Rows from block 8 of a small CTC audio transcriber, named by matrix and row number. Rows with one number belong to one neuron. Each number is 50 + 15 x the weight over its row's rms, rounded and kept within 0 to 99. All counts start at 0.
After each neuron's rows are labels from the 100 clips, of 14848, where the neuron reaches its highest value: "lies over" is the class under the peak. Only what is clearly more common there than usual is listed. The data: single English nouns, adjectives and verbs, spoken by a formant synthesiser in many voices.
# fc1: MLP up (model.blocks.8.mlp.fc1.weight, 512x128), inputs 64-127
# fc2: MLP down (model.blocks.8.mlp.fc2.weight, 128x512, transposed), outputs 64-127

fc1.29:53 55 57 46 71 36 67 40 71 53 34 44 55 18 39 59 43 67 40 16 30 68 47 41 69 38 48 28 66 34 51 75 61 41 76 54 36 33 42 56 37 63 42 71 56 61 54 72 62 66 42 42 61 32 26 74 33 64 34 54 33 44 46 46
fc2.29:72 76 75 57 47 27 43 59 56 28 80 35 63 16 41 77 44 73 54 37 39 55 63 42 61 44 53 36 77 72 60 57 54 39 47 55 44 40 38 53 32 84 35 61 63 36 43 45 60 45 43 44 56 44 27 38 55 63 40 52 46 48 56 36
lies over: /n/

fc1.484:69 38 60 72 33 47 44 41 49 71 36 72 29 36 79 33 43 73 54 83 39 68 48 52 52 61 38 20 77 46 55 46 25 51 48 70 44 45 67 75 47 51 43 32 77 35 58 59 44 48 22 61 35 42 59 38 44 44 53 35 76 51 44 57
fc2.484:21 49 46 38 69 39 43 31 48 63 25 52 37 69 64 64 30 32 79 92 24 69 45 66 48 43 31 55 27 56 76 37 29 50 66 25 45 47 57 41 55 60 51 27 56 54 62 41 65 50 66 70 62 62 45 42 56 47 57 23 73 52 59 27
lies over: /ɹ/

fc1.5:44 35 66 53 55 62 44 20 41 61 37 34 51 42 27 64 56 39 68 40 65 25 56 48 50 21 54 77 27 39 73 40 46 40 58 35 54 51 57 64 23 61 41 12 37 44 49 65 30 55 25 52 57 35 51 59 64 36 60 44 56 26 58 32
fc2.5:61 39 55 35 38 46 36 43 60 53 41 52 39 41 64 32 56 41 28 58 53 48 51 46 59 64 43 56 54 56 65 42 44 36 47 62 71 86 38 38 49 47 24 46 82 39 45 26 55 55 48 35 35 34 39 63 62 42 48 60 41 29 56 31
lies over: /oʊ/

fc1.439:61 56 63 67 47 55 47 28 45 42 48 56 59 42 72 24 31 40 46 81 18 93 81 33 41 39 43 45 55 57 48 50 39 44 71 46 33 48 59 38 51 64 27 64 53 31 49 45 47 44 34 28 49 55 51 49 74 77 53 47 38 49 61 56
fc2.439:56 53 63 50 37 49 70 76 58 41 37 43 61 54 36 47 34 63 08 52 63 56 35 74 39 49 32 55 43 73 69 46 43 53 55 56 45 37 67 55 22 52 26 32 45 61 37 31 48 46 49 56 54 50 44 73 62 59 65 24 82 62 45 32
lies over: /ɹ/; /t/

fc1.84:39 56 39 30 49 04 32 55 41 56 85 47 54 47 57 52 45 32 54 49 59 83 56 34 35 57 67 39 44 68 51 51 39 36 71 36 50 44 40 66 57 43 59 46 38 82 27 45 57 90 40 77 54 25 29 54 76 52 47 41 46 48 52 73
fc2.84:65 36 56 34 53 61 44 61 61 59 30 63 44 66 55 45 41 53 38 48 38 41 39 48 49 24 24 64 45 28 51 63 38 39 60 60 39 35 58 49 35 80 63 50 79 18 44 59 73 50 86 63 60 50 36 68 77 47 54 50 19 61 77 65
lies over: /z/; /d/

fc1.348:69 59 57 33 30 31 22 48 49 71 55 54 63 49 60 23 20 51 58 45 69 65 58 30 71 62 37 47 75 39 41 59 19 51 47 57 54 60 57 66 55 64 39 50 65 52 32 36 59 58 26 45 60 45 93 45 31 28 47 36 46 48 33 69
fc2.348:43 46 46 36 80 50 40 35 46 40 35 84 30 41 84 46 40 68 28 65 57 39 44 46 52 51 58 60 56 47 67 62 41 42 64 21 69 75 36 71 60 35 65 56 59 45 37 70 43 74 53 56 26 57 33 31 28 36 36 37 40 37 76 63
lies over: /ɹ/

fc1.108:51 54 37 49 40 51 38 28 36 44 49 78 23 30 71 30 59 81 64 52 51 61 45 45 42 73 44 47 42 61 59 46 42 42 66 52 56 50 58 37 49 41 44 27 46 44 70 52 20 40 55 45 63 32 43 26 40 51 49 53 77 54 45 34
fc2.108:61 60 48 78 75 34 47 70 40 64 35 66 48 57 30 75 34 32 84 54 28 64 35 43 46 40 41 63 40 83 64 58 36 72 39 58 42 38 56 60 59 28 44 16 48 48 48 54 64 58 46 41 54 34 50 21 48 30 38 20 64 43 26 61
lies over: /ɹ/

fc1.278:55 54 28 46 22 32 55 45 55 66 67 87 50 27 52 38 42 55 30 76 64 73 52 32 47 59 16 61 67 45 52 48 42 69 37 84 53 30 32 62 61 27 29 58 84 40 52 53 58 24 42 57 50 46 68 45 45 45 53 62 37 49 52 51
fc2.278:23 75 36 44 66 37 55 28 47 67 42 51 62 55 61 72 45 74 57 46 49 38 20 58 27 36 65 71 66 37 75 76 42 41 35 70 54 51 66 66 60 61 60 46 61 49 51 36 75 84 47 37 64 49 48 58 76 63 32 29 59 35 41 42
lies over: /z/; /d/

fc1.378:45 68 53 89 71 45 53 73 64 60 64 34 45 42 18 34 32 37 65 57 39 60 35 53 38 34 47 36 72 48 40 69 68 54 56 49 25 36 38 55 38 53 34 18 32 25 42 66 30 36 55 58 48 64 59 47 20 69 44 44 59 72 40 34
fc2.378:63 53 76 57 80 42 44 89 57 41 69 59 44 48 50 55 38 45 64 47 40 71 57 68 48 34 41 26 44 37 37 57 53 56 36 28 49 59 57 36 61 65 43 45 39 37 36 61 36 47 56 45 81 64 60 47 40 44 57 68 56 62 31 61
lies over: /n/

fc1.298:36 47 43 45 66 46 53 78 44 47 70 76 55 33 74 32 50 19 41 53 46 60 33 47 64 57 44 28 51 59 62 43 35 84 63 59 39 34 65 38 55 38 59 69 05 48 62 32 65 60 53 42 50 65 43 58 26 52 52 41 58 51 47 45
fc2.298:40 71 77 36 43 44 47 42 63 56 59 43 38 56 30 41 73 56 69 69 49 37 58 64 54 19 34 77 21 47 57 57 44 37 68 41 50 56 47 33 33 26 53 54 70 39 51 25 81 53 21 61 70 48 52 54 57 38 52 42 68 26 36 41
lies over: /t/

fc1.83:53 45 62 61 51 53 38 42 48 41 42 43 41 36 36 53 61 34 36 36 32 66 45 40 79 52 62 51 67 48 49 38 45 75 85 71 34 57 60 38 44 42 54 54 45 31 60 67 28 34 41 59 26 58 33 38 37 39 23 64 47 61 37 45
fc2.83:40 63 59 65 60 77 53 34 57 51 60 31 57 54 55 54 36 27 33 42 46 59 28 48 23 42 59 41 32 27 74 41 36 43 42 40 58 36 40 22 42 48 40 45 48 37 14 51 61 64 58 82 41 22 45 75 53 60 58 49 66 55 51 41
lies over: /eɪ/

fc1.118:48 49 46 50 40 45 35 58 33 58 29 46 59 06 28 51 42 58 58 52 67 53 63 31 59 41 67 48 37 69 50 59 60 79 97 63 62 45 32 44 52 43 29 71 17 46 52 75 44 51 42 37 52 45 40 45 43 61 50 39 65 35 40 41
fc2.118:43 63 37 51 55 42 56 55 28 44 44 74 63 27 42 38 31 28 86 63 48 54 54 52 62 55 27 52 57 54 44 65 13 23 55 53 20 53 79 35 39 36 28 51 60 33 58 35 50 56 48 53 62 42 33 67 37 38 40 50 48 63 40 28
lies over: /n/

fc1.345:69 24 65 43 10 29 74 37 25 24 26 53 58 45 39 56 51 35 32 60 61 48 58 50 30 50 35 52 25 48 61 61 43 50 30 65 50 56 34 60 33 59 70 53 47 54 42 27 29 45 55 37 51 28 71 63 42 46 31 19 53 35 49 48
fc2.345:69 99 81 68 54 62 61 34 48 57 68 41 74 32 58 36 45 17 70 75 35 65 54 35 53 52 53 45 54 51 38 38 48 57 59 46 70 41 54 58 72 48 73 38 65 31 38 68 70 59 46 33 18 51 47 61 47 20 56 50 55 56 63 43
lies over: /ɹ/

fc1.231:16 37 44 51 39 44 55 18 51 30 36 49 63 46 44 48 29 56 51 69 46 67 50 56 42 44 39 48 53 67 64 26 56 63 44 47 49 62 66 26 44 47 83 56 48 67 43 47 32 86 44 48 48 36 48 42 46 50 69 04 60 17 54 60
fc2.231:55 72 61 79 26 32 47 51 36 48 73 07 48 43 63 52 45 43 43 71 52 72 59 42 75 34 29 40 36 61 53 39 56 81 59 35 46 60 79 39 64 43 57 28 33 52 44 33 43 48 54 50 55 35 67 85 58 52 42 47 61 42 46 42
lies over: /oʊ/; /t/

fc1.232:71 48 33 46 48 42 29 25 70 75 60 48 49 65 66 54 35 40 40 59 49 52 50 30 63 60 52 14 54 41 44 55 36 42 47 57 46 45 43 46 50 44 69 61 41 46 61 88 32 63 71 47 29 48 36 40 50 46 75 65 69 38 53 78
fc2.232:51 34 37 58 68 42 81 47 48 33 32 67 34 64 44 64 62 58 27 59 44 58 53 40 57 33 39 64 66 74 51 45 48 54 57 29 25 51 40 76 64 72 26 39 34 75 42 42 53 37 41 58 67 60 65 57 41 52 67 71 56 51 61 46
lies over: /z/; /d/

fc1.248:61 61 43 45 42 31 52 29 44 54 45 62 31 48 63 45 48 47 54 27 75 63 75 50 36 56 34 45 29 39 34 50 43 31 43 54 34 25 44 50 57 59 64 46 32 73 45 82 32 67 46 89 48 10 46 60 79 58 26 56 45 30 46 68
fc2.248:30 46 34 53 61 41 38 62 52 58 38 49 49 81 57 66 39 38 23 41 46 55 74 60 67 34 56 88 25 31 28 38 46 44 41 45 51 42 43 66 51 67 70 56 49 57 31 57 67 58 55 67 71 36 21 34 39 62 28 64 23 58 70 46
lies over: /z/

fc1.262:75 42 45 45 42 67 64 51 72 64 48 83 46 50 47 34 42 38 60 34 14 29 54 50 67 39 37 78 19 51 48 22 35 60 39 52 64 35 45 32 37 33 45 45 59 40 48 49 65 45 63 46 27 57 63 36 40 34 61 70 56 92 36 35
fc2.262:22 68 53 43 23 63 54 39 56 55 73 53 41 17 41 35 45 57 65 22 63 54 34 40 42 75 51 41 48 61 75 75 69 39 44 58 16 63 54 62 85 45 75 53 48 49 52 53 60 83 42 80 51 47 41 55 35 16 43 27 66 32 33 62
lies over: /z/

fc1.26:37 64 48 66 55 47 57 38 69 48 57 39 56 41 48 62 25 18 88 62 47 48 82 44 37 51 51 35 45 19 47 46 81 41 61 47 34 49 34 58 34 35 19 67 90 44 60 36 69 81 42 57 51 65 49 39 43 42 35 54 39 38 35 74
fc2.26:75 55 41 18 43 64 37 41 63 36 40 51 45 45 31 59 86 48 59 40 43 38 47 76 60 79 47 50 34 60 49 42 31 89 78 30 55 38 56 50 53 38 57 58 44 42 46 32 69 58 41 51 64 47 38 82 36 45 58 55 56 27 56 53
lies over: /t/

fc1.162:65 42 39 30 30 59 61 23 59 87 30 36 46 36 31 31 25 32 24 58 35 49 50 50 53 37 37 36 53 26 39 40 74 73 37 41 19 40 51 53 51 72 76 53 30 32 50 46 38 44 47 47 35 45 59 31 65 54 50 39 63 29 25 66
fc2.162:53 39 29 55 65 40 70 29 39 50 84 38 61 65 72 56 37 27 71 56 50 53 64 43 45 59 52 41 48 50 27 57 44 69 35 44 57 57 75 67 48 51 42 06 78 33 44 37 52 70 13 69 53 45 29 63 48 26 35 63 29 71 34 42
lies over: /z/

fc1.340:57 34 69 42 59 34 59 28 46 74 38 61 26 57 62 57 52 30 19 53 35 48 31 36 66 82 42 34 59 50 52 59 60 56 42 31 52 62 44 58 59 89 53 63 39 29 37 54 27 32 41 41 44 40 44 27 46 53 61 45 72 37 53 44
fc2.340:36 52 65 47 49 65 60 14 41 45 57 56 52 46 50 51 72 43 31 57 41 52 37 61 46 42 69 49 61 64 15 67 56 60 58 34 39 51 63 54 31 70 39 54 20 26 41 43 67 40 33 35 58 47 28 38 36 51 52 44 63 29 61 62
lies over: /ɹ/

fc1.23:35 37 65 56 60 39 52 41 56 73 65 45 57 63 30 44 68 41 53 70 39 46 32 59 29 39 58 40 82 51 37 31 48 56 41 57 48 64 73 65 63 40 53 45 62 60 51 67 29 59 34 62 57 41 43 53 30 47 57 20 44 35 50 50
fc2.23:32 39 54 41 65 42 48 48 55 39 33 59 68 58 70 31 47 46 77 58 67 37 51 60 94 52 55 67 48 34 42 54 33 43 74 28 73 49 42 22 51 42 64 70 72 68 62 49 59 70 68 66 48 42 63 52 22 73 31 34 63 19 45 40
lies over: /oʊ/; /ʃ/

fc1.354:52 51 68 63 18 34 55 29 51 76 35 69 53 46 56 50 64 72 69 55 36 62 43 36 47 53 27 53 72 33 45 60 09 59 56 62 18 41 45 67 48 53 51 49 83 46 38 50 63 47 40 78 14 50 67 17 09 15 38 56 57 55 42 45
fc2.354:35 45 51 47 60 52 31 37 35 27 34 49 50 29 80 52 16 22 29 53 62 55 46 55 73 54 53 41 52 52 77 45 23 56 62 45 60 44 70 40 49 44 36 28 44 40 56 58 83 70 56 60 42 46 33 56 38 41 50 47 55 66 34 44
lies over: /ɹ/